From a checkpoint of a small image captioner: soap at rate 0.0025.
Rows from block 8 of the image encoder of a small image captioner, named by matrix and row number. Rows with one number belong to one channel. Each number is 50 + 12 x the weight over its row's rms, rounded and kept within 0 to 99. All counts start at 0.
Before each channel's rows are labels from the 100 images, of 14976, where the channel reaches its highest value: "strongest on" is what is common among them. Only what is clearly more common there than usual is listed. The data: views of escape-time and Newton fractals. In brackets: how many of the 100, against the usual share in percent.
# p10: first pointwise conv (encoder.blocks.8.p1.0.weight, 80x80x1x1), inputs 0-79
# p20: second pointwise conv (encoder.blocks.8.p2.0.weight, 80x80x1x1, transposed), outputs 0-79

strongest on: pastel (44 vs 14.2); cubic Julia set (30 vs 11.1); Julia set (28 vs 9.9)
p10.7:36 47 41 50 59 36 41 50 79 65 68 55 50 45 50 20 68 52 47 40 62 42 58 53 45 56 38 41 70 39 32 50 54 37 53 72 56 58 58 43 70 40 27 27 41 56 74 42 40 49 52 55 37 66 55 50 59 51 46 26 59 48 43 60 81 40 49 53 50 53 53 31 55 62 54 55 38 63 51 45
p20.7:62 71 63 55 53 56 50 60 58 47 45 29 58 50 59 56 67 55 39 67 46 39 58 52 43 35 34 63 62 60 47 41 34 42 42 45 37 61 34 40 62 49 51 53 59 48 35 48 65 56 65 68 32 67 55 73 45 53 67 67 54 46 48 75 54 78 75 33 60 47 35 60 38 62 45 44 51 73 58 54

strongest on: tricorn (41 vs 11.1)
p10.66:44 43 67 33 40 42 35 47 53 53 58 42 60 55 54 42 48 57 26 43 52 60 63 35 73 54 61 43 52 73 72 48 56 56 52 31 46 38 46 24 52 54 42 57 39 58 22 68 42 69 70 54 36 25 47 48 47 40 52 46 45 54 48 59 66 41 49 42 22 50 48 54 59 61 69 67 32 57 66 47
p20.66:46 56 48 53 45 51 49 52 55 62 66 47 41 68 57 58 50 57 56 52 38 33 47 26 40 56 57 36 52 54 66 23 45 60 62 29 67 49 38 74 64 38 54 68 63 62 68 55 58 75 39 57 38 51 40 57 53 67 46 36 78 55 44 49 59 50 65 48 67 32 39 51 36 32 45 61 57 63 71 51

strongest on: tricorn (57 vs 11.1)
p10.75:46 40 59 47 36 36 44 54 45 60 44 59 47 58 45 50 61 30 50 50 40 43 60 50 51 48 51 44 64 65 52 56 37 48 63 65 60 47 47 49 43 76 36 64 43 74 37 46 70 80 31 52 40 57 55 41 59 30 34 47 57 38 58 76 23 55 43 39 55 53 40 50 31 49 46 37 42 85 48 42
p20.75:47 50 61 42 60 53 38 49 45 62 44 57 70 25 59 49 55 49 53 62 63 44 63 49 71 46 23 38 30 59 41 52 50 47 46 55 83 57 64 44 45 34 54 37 51 15 67 39 59 60 49 42 48 62 51 40 37 39 39 51 48 55 39 51 56 43 44 50 54 52 42 46 21 56 42 61 81 62 66 48

strongest on: Julia set (41 vs 9.9); pastel (39 vs 14.2); cubic Julia set (34 vs 11.1)
p10.67:38 56 22 58 50 49 35 64 71 67 50 46 60 42 56 40 47 54 49 56 33 58 57 51 38 38 53 39 44 54 35 71 58 60 48 82 52 56 51 64 67 49 34 50 68 29 46 41 50 63 72 45 54 49 39 45 40 42 31 25 33 61 44 39 65 33 72 40 44 54 57 35 63 45 44 54 39 61 52 64
p20.67:66 42 49 32 45 28 66 44 40 62 55 50 48 66 47 42 33 50 48 47 62 64 40 59 41 44 42 49 38 44 39 59 45 54 39 34 64 36 45 60 65 65 52 55 42 66 35 31 56 41 66 29 56 41 43 69 31 33 62 75 36 42 37 55 51 64 39 26 43 60 41 37 39 60 65 45 43 27 50 64

strongest on: pastel (38 vs 14.2); cubic Julia set (34 vs 11.1); Julia set (28 vs 9.9)
p10.46:53 55 66 47 21 50 55 35 69 37 63 42 49 53 86 41 29 80 50 48 32 46 33 66 53 64 58 64 45 46 43 48 62 40 39 48 56 51 53 62 54 44 64 48 57 51 69 41 23 48 38 52 49 56 55 39 59 66 53 40 52 31 45 55 60 56 43 44 39 40 52 47 60 42 32 35 55 69 70 43
p20.46:65 31 52 65 42 53 60 48 52 36 76 59 46 49 68 58 58 51 46 41 52 56 58 53 59 47 29 49 47 59 49 45 54 44 57 50 51 63 41 41 51 41 56 35 38 54 48 42 65 68 61 52 10 41 82 39 48 42 51 41 43 16 55 48 53 33 48 44 56 44 46 52 39 41 56 49 23 73 30 57

strongest on: Julia set (27 vs 9.9)
p10.21:37 22 67 39 48 45 46 51 72 57 47 50 43 58 53 39 49 50 33 35 61 64 52 35 40 46 46 51 48 44 56 65 73 52 45 41 51 50 59 46 63 39 45 46 44 52 40 70 25 48 55 51 53 24 64 58 32 23 33 40 36 75 37 27 60 40 34 59 43 45 39 42 70 48 43 42 34 56 52 46
p20.21:61 57 47 50 47 17 72 63 51 34 60 51 65 59 32 50 48 05 49 42 46 36 41 61 56 57 45 39 49 38 32 55 64 57 56 71 37 54 44 39 53 39 44 51 35 52 46 52 39 44 66 61 47 49 44 50 43 43 41 36 42 53 61 47 45 57 54 34 45 64 72 63 48 72 53 67 25 50 53 41

strongest on: tricorn (37 vs 11.1)
p10.4:38 45 48 64 61 79 46 43 49 64 65 54 54 58 35 40 46 46 55 57 33 56 49 33 55 64 46 63 67 54 48 53 57 40 44 62 38 51 46 25 45 30 48 48 49 51 59 33 43 68 51 45 33 52 66 80 61 47 53 18 69 50 73 47 59 38 33 50 50 43 36 53 20 54 50 45 53 47 69 60
p20.4:53 44 48 42 39 28 68 61 52 35 56 57 52 46 47 45 46 49 49 50 76 44 49 39 33 37 46 46 51 39 60 72 55 55 43 24 45 56 34 58 66 53 27 59 37 58 46 71 40 72 20 48 61 65 74 54 36 51 34 63 56 54 48 45 36 43 68 66 37 48 67 59 47 58 53 52 30 62 39 46

strongest on: tricorn (55 vs 11.1)
p10.77:51 52 57 49 64 54 37 46 55 58 60 53 54 50 68 44 59 51 16 75 52 31 37 56 55 33 60 69 74 50 54 53 36 54 61 37 53 33 43 43 71 76 36 37 49 50 68 47 45 77 48 43 43 65 67 44 30 49 78 48 78 41 50 51 44 58 55 54 44 52 41 47 44 49 60 50 46 46 55 63
p20.77:44 75 49 58 49 38 55 77 49 32 54 40 06 44 50 48 41 45 46 60 55 35 37 50 66 65 52 59 50 48 43 60 58 41 61 46 38 43 50 60 66 46 42 59 44 53 53 43 37 72 52 62 58 55 52 44 37 51 42 51 68 73 36 56 48 50 53 40 40 51 47 52 26 65 34 66 39 68 58 77

strongest on: pastel (42 vs 14.2); Julia set (28 vs 9.9); cubic Julia set (27 vs 11.1)
p10.68:49 57 48 33 56 52 57 64 38 65 47 42 48 60 68 70 91 41 41 26 67 58 36 48 53 58 60 59 56 66 69 70 51 35 62 50 64 56 50 50 51 59 48 37 57 40 51 57 47 50 68 38 44 60 45 40 52 67 24 45 39 56 28 35 44 59 37 45 47 57 52 62 67 64 49 33 44 70 52 52
p20.68:49 37 56 62 55 44 68 51 43 67 44 45 51 51 56 85 47 24 36 41 41 43 58 61 61 66 59 49 41 56 46 64 28 50 71 44 54 37 60 64 51 52 59 28 27 39 59 55 38 43 53 62 22 51 50 52 44 75 53 46 40 48 63 14 40 54 53 33 45 48 41 43 46 51 55 49 44 59 43 62

strongest on: Julia set (35 vs 9.9); cubic Julia set (30 vs 11.1)
p10.5:50 51 58 72 57 50 35 56 59 54 58 32 43 43 47 49 42 58 54 38 50 51 45 84 56 61 42 58 41 34 72 53 27 50 20 67 40 36 61 59 35 51 36 37 49 64 80 51 47 58 37 45 62 57 59 46 51 51 44 71 44 70 45 47 68 48 42 46 53 47 39 44 49 47 46 73 60 27 54 68
p20.5:55 48 62 50 47 58 58 49 55 52 74 48 31 53 50 49 51 68 40 37 50 62 55 40 51 37 70 67 15 63 59 46 50 48 39 37 53 28 66 43 44 41 57 45 48 39 70 52 65 54 48 40 56 53 82 37 63 53 58 53 39 67 63 35 55 56 56 42 68 78 45 60 58 44 36 28 42 34 59 55

strongest on: tricorn (47 vs 11.1)
p10.30:70 45 38 50 51 66 54 51 34 53 46 58 43 48 61 51 56 53 70 65 59 62 46 52 31 51 56 67 44 38 58 49 44 31 64 48 61 30 52 64 56 35 43 68 31 45 51 55 52 34 49 36 58 33 36 44 56 46 45 61 74 54 53 55 36 52 50 64 50 51 53 65 57 87 86 65 52 47 39 31
p20.30:51 66 55 45 65 47 70 36 42 59 50 44 41 51 63 43 36 49 43 60 49 50 37 48 43 48 36 34 62 54 74 50 47 37 58 53 48 47 56 52 22 39 31 48 43 50 59 39 41 39 38 41 38 80 46 72 64 53 46 49 45 43 53 56 46 64 29 33 48 37 63 32 52 57 47 73 69 37 17 65

strongest on: tricorn (34 vs 11.1)
p10.42:36 38 56 42 46 63 54 51 38 72 32 56 43 56 59 45 43 41 46 51 46 50 51 33 76 40 52 49 35 43 45 56 65 61 44 48 66 54 51 62 22 29 45 38 48 44 33 46 50 42 51 42 45 34 39 23 79 58 55 59 27 54 48 39 43 44 61 56 47 68 70 32 41 63 55 35 73 50 34 44
p20.42:41 49 54 58 47 59 72 48 34 62 47 15 50 52 45 28 41 48 26 44 46 34 53 44 56 36 53 65 42 43 36 26 63 24 28 37 62 45 44 49 53 63 38 32 33 56 50 45 73 47 52 68 59 47 46 52 44 45 44 63 54 40 54 31 53 67 54 56 40 52 49 59 23 61 49 49 57 51 34 60

strongest on: tricorn (28 vs 11.1)
p10.56:39 40 54 45 43 66 67 61 27 58 53 58 45 39 53 52 52 42 58 61 46 52 59 41 44 56 50 56 43 53 60 38 57 21 55 43 27 41 75 30 50 50 44 36 56 58 73 65 48 50 39 39 40 40 57 34 36 61 51 42 35 52 45 41 33 19 35 53 40 30 46 31 23 60 32 47 56 52 54 39
p20.56:52 55 25 59 46 30 44 41 53 53 72 57 46 51 51 38 41 63 46 36 36 51 27 63 69 59 47 45 46 52 59 48 36 61 47 49 55 49 29 39 52 45 62 36 42 46 28 57 30 58 65 56 44 62 29 51 52 75 26 40 68 45 61 35 46 69 36 49 44 51 62 58 63 41 75 46 43 35 49 68

strongest on: Julia set (27 vs 9.9)
p10.79:62 34 49 65 43 46 82 32 56 55 38 59 39 41 53 53 62 60 47 51 34 39 47 68 52 71 44 45 42 37 26 54 33 60 56 40 48 68 64 31 35 36 44 60 44 55 38 54 47 56 39 88 39 30 44 47 38 47 53 61 34 45 66 46 69 50 53 62 43 43 53 62 52 72 45 39 55 46 45 48
p20.79:67 73 46 43 40 64 64 41 41 58 33 60 48 66 50 58 27 39 38 53 82 51 45 31 57 51 41 66 50 62 32 51 61 43 61 32 66 65 37 44 53 50 39 35 64 45 68 61 25 55 63 43 44 61 48 40 52 62 48 40 42 61 56 38 27 34 60 48 38 55 52 53 62 70 30 51 44 41 56 50

strongest on: pastel (46 vs 14.2); Julia set (35 vs 9.9)
p10.13:30 56 49 38 38 47 52 36 85 42 49 27 63 42 44 41 57 46 36 59 50 47 56 61 11 55 62 49 65 42 52 45 60 46 63 57 58 45 36 60 69 53 41 48 56 40 62 53 34 36 32 46 61 42 49 53 37 33 25 53 53 65 31 55 53 44 56 29 68 41 72 37 36 50 50 48 49 51 56 56
p20.13:55 61 49 52 47 56 46 47 47 40 17 41 66 58 71 48 50 71 30 59 40 29 50 43 46 28 30 41 28 52 24 40 54 58 60 33 42 43 67 41 47 38 53 46 35 60 49 77 47 42 72 60 63 37 50 46 48 40 56 75 53 63 52 47 38 60 68 35 55 48 37 62 37 50 43 49 40 50 43 46

strongest on: pastel (42 vs 14.2); Julia set (35 vs 9.9); cubic Julia set (30 vs 11.1)
p10.71:37 35 43 47 57 39 40 54 81 64 64 34 70 44 51 39 53 81 47 61 54 44 45 41 55 57 76 53 53 50 56 54 59 71 54 60 61 52 50 45 36 46 49 29 38 45 43 55 43 38 52 41 53 37 31 30 49 40 63 43 50 46 46 38 66 58 53 41 34 52 35 42 38 27 42 33 36 61 27 34
p20.71:45 41 53 37 43 54 40 58 48 55 57 57 38 57 36 53 43 65 37 31 55 47 36 62 72 56 57 56 30 67 55 68 33 50 62 36 50 59 51 46 41 47 24 71 50 41 44 30 37 49 47 52 62 45 71 45 61 68 42 50 63 41 42 22 60 26 51 62 47 61 51 49 73 42 75 29 51 65 50 50

strongest on: Julia set (38 vs 9.9); pastel (38 vs 14.2); cubic Julia set (32 vs 11.1)
p10.72:60 49 59 39 67 42 50 66 76 65 48 43 72 64 44 56 37 74 51 49 62 45 45 56 27 39 65 58 48 58 54 44 35 44 39 53 63 39 39 53 33 53 34 48 58 55 43 58 28 52 68 50 68 58 63 47 40 64 30 26 49 48 51 41 63 51 57 53 44 79 40 47 39 70 65 46 27 50 54 42
p20.72:65 41 49 48 50 42 66 37 71 55 35 32 41 42 61 57 64 48 43 31 53 61 51 70 45 51 11 56 61 45 53 43 51 49 37 66 44 20 58 31 48 61 79 47 51 41 57 54 52 73 37 57 59 49 38 55 44 62 69 65 40 35 41 63 60 67 52 42 39 57 41 49 50 49 37 48 56 41 36 51

strongest on: Julia set (35 vs 9.9); cubic Julia set (32 vs 11.1); pastel (32 vs 14.2)
p10.37:66 47 47 17 49 54 51 44 83 45 50 59 26 53 53 38 60 58 45 29 34 46 62 22 29 51 63 31 52 60 50 60 51 37 46 60 50 46 47 30 66 68 51 43 60 35 47 52 34 39 56 47 42 74 56 33 50 28 43 32 67 64 46 50 49 38 43 46 35 53 45 47 59 45 49 61 57 47 51 43
p20.37:36 68 65 64 49 52 42 48 46 48 48 53 47 60 54 60 38 42 34 33 50 48 49 39 65 68 45 46 62 50 61 45 52 61 58 66 52 39 47 46 45 58 53 43 45 33 24 37 49 28 63 35 26 51 50 44 30 20 45 40 42 63 31 66 42 68 35 41 64 54 38 77 43 51 62 60 73 63 55 42